Weights of a small self-supervised image encoder.
Model: 6.89M parameters, arch inception, norm batchnorm, activation silu, depths [2, 2, 4, 2].
Rows from block 7 of a small self-supervised image encoder, named by matrix and row number. Each number is 50 + 10 x the weight over its row's rms, rounded and kept within 0 to 99. All counts start at 0. After the name is the row's rms in percent of the matrix's.
After each channel's rows are labels from the 100 images, of 14976, where the channel reaches its highest value: "lies over" is the class under the peak; "place" is the part of the image that holds the peak. Only what is clearly more common there than usual is listed. The data: seven-segment displays showing three digits. In brackets: how many of the 100.
# r30: branch 2 reduce pointwise conv (model.blocks.7.r3.0.weight, 120x480x1x1), inputs 192-287

r30.26 092:50 50 67 24 50 50 50 50 50 50 50 50 50 50 50 34 50 50 50 50 79 50 50 50 50 35 50 50 50 50 50 50 50 50 50 30 59 50 50 50 50 50 70 50 61 50 50 50 50 25 28 67 50 50 50 50 50 50 50 50 50 82 50 76 50 67 50 50 66 50 37 50 50 50 64 50 50 50 50 50 50 50 50 50 50 70 71 50 50 50 50 50 50 50 50 50
lies over: screen (96)
place: middle left (25)

r30.46 097:50 50 50 53 50 69 50 50 50 29 50 50 50 50 50 50 50 61 50 50 50 50 50 50 34 50 50 50 50 50 50 50 50 38 50 50 50 38 50 50 50 40 50 50 61 38 18 50 50 50 50 50 37 50 50 50 50 50 50 50 50 35 30 50 14 43 64 63 50 29 31 39 17 50 50 72 50 50 57 50 50 50 50 50 57 50 50 65 50 50 50 80 42 50 50 50
lies over: surround (100)
place: bottom left (39); bottom right (34)

r30.106 097:50 50 50 50 50 12 50 50 50 50 50 50 50 35 38 50 66 28 50 50 50 50 50 30 50 50 50 50 41 50 50 50 50 50 64 50 50 50 50 50 50 50 50 22 50 50 50 50 17 50 50 50 50 50 50 69 40 50 50 50 50 50 50 50 50 43 41 50 50 77 50 40 50 50 50 50 50 50 50 64 72 35 50 50 50 50 64 50 50 22 50 38 50 50 50 67
lies over: screen (78)
place: top right (53); top left (33)

r30.80 094:50 50 50 73 50 50 50 50 50 50 50 50 50 32 48 23 62 50 30 50 50 50 50 50 78 50 50 50 42 34 50 50 50 50 19 50 50 88 50 50 50 50 50 50 50 62 50 43 50 50 50 50 50 50 50 36 50 50 50 35 50 50 50 50 50 50 50 39 50 50 73 50 50 67 50 50 50 50 32 50 50 50 50 50 27 50 70 50 50 50 50 50 80 50 50 50
lies over: screen (95)
place: middle left (60)

r30.32 096:66 63 50 50 50 81 50 50 60 50 50 18 50 50 50 50 50 50 50 50 50 50 50 50 50 50 24 50 50 50 62 50 50 50 75 50 71 50 34 72 50 50 50 50 50 50 50 34 50 50 34 76 50 50 50 60 50 62 50 37 50 50 58 50 50 50 74 50 50 50 50 50 50 50 50 50 58 50 50 59 50 65 50 50 50 19 39 50 33 50 50 50 50 50 50 50
lies over: surround (95)
place: bottom right (40); bottom centre (30)

r30.100 106:50 55 26 50 50 33 25 36 50 50 50 66 50 50 50 50 50 31 50 50 50 50 50 50 23 50 50 42 50 50 50 50 29 64 50 50 50 50 50 50 22 78 50 32 50 50 85 34 32 50 50 62 22 50 50 53 50 50 50 50 50 50 50 50 66 50 50 80 50 50 50 39 50 36 50 50 50 50 50 50 50 50 50 37 50 50 50 50 50 50 50 50 50 50 14 50
lies over: surround (91)
place: top left (56); top right (36)

r30.8 103:64 50 50 60 50 50 50 50 50 56 50 50 50 50 50 50 50 50 29 50 50 50 50 50 50 30 50 50 50 50 39 50 50 50 50 29 50 50 50 50 46 50 67 50 42 76 50 42 28 50 50 61 63 50 43 50 50 42 33 50 63 50 50 39 50 76 50 50 50 50 50 50 50 50 45 50 50 50 36 40 85 50 50 50 50 50 50 26 50 50 50 41 50 50 50 50
lies over: screen (97)
place: middle left (43); centre (25)

r30.39 088:50 50 50 50 50 24 50 50 50 50 50 50 63 50 50 27 50 50 50 53 50 82 50 63 50 50 76 50 50 50 50 50 63 50 50 31 50 40 50 50 50 50 50 50 50 50 50 50 20 50 50 50 50 36 69 34 50 50 50 50 50 64 50 50 50 50 34 50 59 50 43 43 50 75 50 29 50 50 50 80 50 68 50 50 73 50 50 23 50 50 50 50 67 50 50 71
lies over: screen (95)
place: centre (61); middle right (31)

r30.114 104:50 50 71 50 69 50 50 50 50 50 50 50 50 50 50 50 50 50 50 50 50 50 50 50 50 50 50 27 42 62 50 50 50 50 50 50 50 13 50 50 50 50 45 35 74 50 50 75 50 50 50 50 50 50 50 50 50 50 40 35 50 50 50 50 50 50 50 50 50 50 50 50 38 50 60 65 50 25 50 34 50 50 16 50 64 70 79 50 67 50 67 50 50 50 50 50
lies over: surround (100)
place: top right (41)

r30.53 100:50 50 79 50 50 50 50 50 69 50 62 56 50 68 50 26 50 34 50 67 50 50 50 50 50 50 50 50 18 50 50 50 50 69 60 65 50 58 50 50 50 61 50 50 60 60 50 73 50 50 50 50 50 50 50 50 68 50 50 50 61 50 77 50 37 50 50 50 50 50 50 50 50 70 50 50 56 50 50 50 50 50 50 50 50 50 40 56 42 50 36 31 50 50 71 50
lies over: screen (96)
place: middle right (55)

r30.105 099:74 66 50 50 25 33 50 50 64 50 50 50 50 63 70 37 50 50 50 50 50 50 50 81 50 50 50 50 50 68 50 50 66 50 50 50 67 42 50 50 29 50 50 27 50 50 74 58 50 50 50 34 55 50 50 50 50 50 65 60 50 50 50 69 53 50 50 66 50 50 50 50 50 64 50 50 50 50 50 50 50 42 50 62 35 50 50 59 50 50 50 25 50 50 50 50
lies over: screen (98)
place: centre (47); middle left (40)

r30.84 094:50 50 50 62 50 32 50 50 50 50 33 67 59 50 50 50 50 50 50 19 50 50 50 50 50 50 50 50 50 50 50 50 50 50 37 50 50 50 41 50 50 39 50 50 50 50 50 68 50 50 50 35 32 50 50 50 50 34 50 50 50 31 59 59 50 74 63 50 50 50 50 50 33 50 50 50 50 50 62 50 50 57 50 50 39 50 63 60 50 35 50 72 45 50 50 37
lies over: surround (96)
place: top right (51); top left (38)

r30.63 096:38 50 30 50 50 50 50 29 50 50 44 50 50 50 50 50 50 31 50 50 34 50 50 50 50 50 50 50 50 50 50 50 50 50 28 34 50 50 50 50 50 50 70 50 50 50 50 50 50 50 50 50 19 50 41 50 31 50 50 50 36 42 50 56 71 50 34 50 50 50 50 50 50 50 19 50 50 50 50 50 50 50 50 40 50 69 50 50 50 71 50 50 50 30 50 50
lies over: screen (93)
place: middle right (63)

r30.60 098:50 65 50 50 32 63 40 50 50 50 50 50 50 59 34 50 65 50 50 50 50 50 50 50 50 70 37 50 74 50 44 50 50 64 57 50 50 71 50 50 50 50 69 50 26 50 50 50 50 50 50 50 50 67 50 50 50 50 50 50 50 50 50 50 50 50 50 50 60 50 80 50 33 50 50 50 50 59 50 50 50 50 50 50 50 50 50 50 50 50 50 66 50 50 62 50
lies over: screen (95)
place: middle left (39); centre (35)

r30.85 099:50 50 50 64 58 36 81 50 56 50 50 50 50 50 50 50 50 50 63 62 50 50 50 59 50 50 50 53 50 50 50 50 50 75 50 50 50 50 50 32 50 50 50 50 53 50 50 67 50 50 39 50 50 50 82 73 50 50 50 50 50 76 50 52 50 58 50 65 50 42 50 50 41 50 50 33 50 81 63 50 50 10 50 50 54 61 50 36 67 50 50 50 50 65 50 67
lies over: screen (93)
place: centre (51); middle left (34)

r30.35 094:50 45 50 50 85 74 50 50 50 36 50 50 50 65 50 25 50 67 50 50 60 50 50 60 73 50 50 50 50 50 50 50 22 50 27 50 50 50 50 50 30 50 50 74 50 67 50 50 50 50 50 50 50 50 50 47 50 50 50 20 50 50 50 71 30 50 50 74 50 79 33 50 29 50 50 50 50 50 50 50 50 50 34 50 50 50 50 50 50 59 50 50 50 50 50 50
lies over: screen (97)
place: middle left (43); middle right (30)

r30.28 110:50 76 71 50 31 60 50 50 50 50 50 50 55 50 58 50 31 36 25 50 50 50 57 50 50 50 50 50 50 52 50 50 50 50 50 50 50 50 50 50 50 82 32 61 56 50 26 33 50 50 50 50 72 69 50 50 59 50 42 50 72 33 50 50 50 42 50 39 59 50 50 50 30 63 50 50 50 50 50 50 50 50 21 44 50 71 50 50 50 50 50 50 50 66 50 50
lies over: screen (88)
place: bottom right (48)

r30.19 098:72 50 50 32 50 97 50 50 50 72 50 18 50 73 50 50 50 50 51 50 50 67 50 37 50 29 64 50 75 50 50 50 50 50 50 50 50 61 50 50 50 50 50 33 50 50 24 62 83 84 50 67 50 50 26 50 50 50 50 50 50 50 39 50 50 50 50 50 50 50 50 50 64 78 50 80 31 50 50 50 34 50 50 50 50 50 50 50 50 50 50 50 50 50 66 76
lies over: surround (91)
place: bottom left (49); bottom right (35)

r30.16 102:50 50 69 50 50 41 32 50 50 34 50 50 50 50 50 30 29 43 50 50 61 26 25 50 50 29 17 60 44 50 59 50 60 50 37 64 30 50 50 50 50 28 50 32 15 50 50 28 50 50 50 50 62 50 50 75 50 50 50 50 50 50 36 36 50 60 50 50 32 50 50 50 50 50 50 50 50 28 50 50 50 35 50 50 43 77 50 50 75 44 66 36 26 50 50 50
lies over: surround (99)
place: top left (47); top right (45)

r30.67 101:28 50 50 37 50 50 50 50 50 35 50 78 35 38 66 50 50 42 50 50 71 50 50 50 50 50 50 50 74 59 50 50 50 50 37 41 50 50 50 61 50 50 68 50 35 50 37 50 50 73 50 50 40 50 50 50 50 50 50 28 19 50 63 50 50 61 29 50 53 50 60 29 50 41 50 50 50 50 50 50 50 50 50 50 32 26 50 33 50 50 50 50 50 50 33 50
lies over: screen (90)
place: middle right (43); middle left (32)

r30.7 101:50 50 50 50 50 60 50 26 50 50 50 50 64 50 50 50 35 50 50 26 55 35 50 50 50 30 50 50 50 50 50 50 50 50 50 50 61 70 50 50 50 96 50 37 30 50 50 38 23 50 50 71 32 64 50 50 50 50 50 50 69 67 46 50 50 50 50 50 59 50 35 50 50 40 50 33 50 50 20 50 50 50 24 63 42 50 50 50 50 57 50 50 65 50 50 50
lies over: surround (100)
place: top right (41); top left (32)

r30.77 104:50 73 50 50 50 50 50 50 66 50 46 58 68 69 67 50 50 50 28 50 50 50 50 73 50 50 50 50 82 50 44 50 50 50 66 50 50 78 50 63 50 50 36 50 50 50 50 50 50 50 77 50 50 65 50 59 40 50 50 50 42 50 50 81 50 71 50 50 51 50 50 60 44 50 50 50 50 50 50 50 35 50 50 50 50 35 40 50 50 34 50 50 50 50 50 50
lies over: screen (75)
place: centre (29)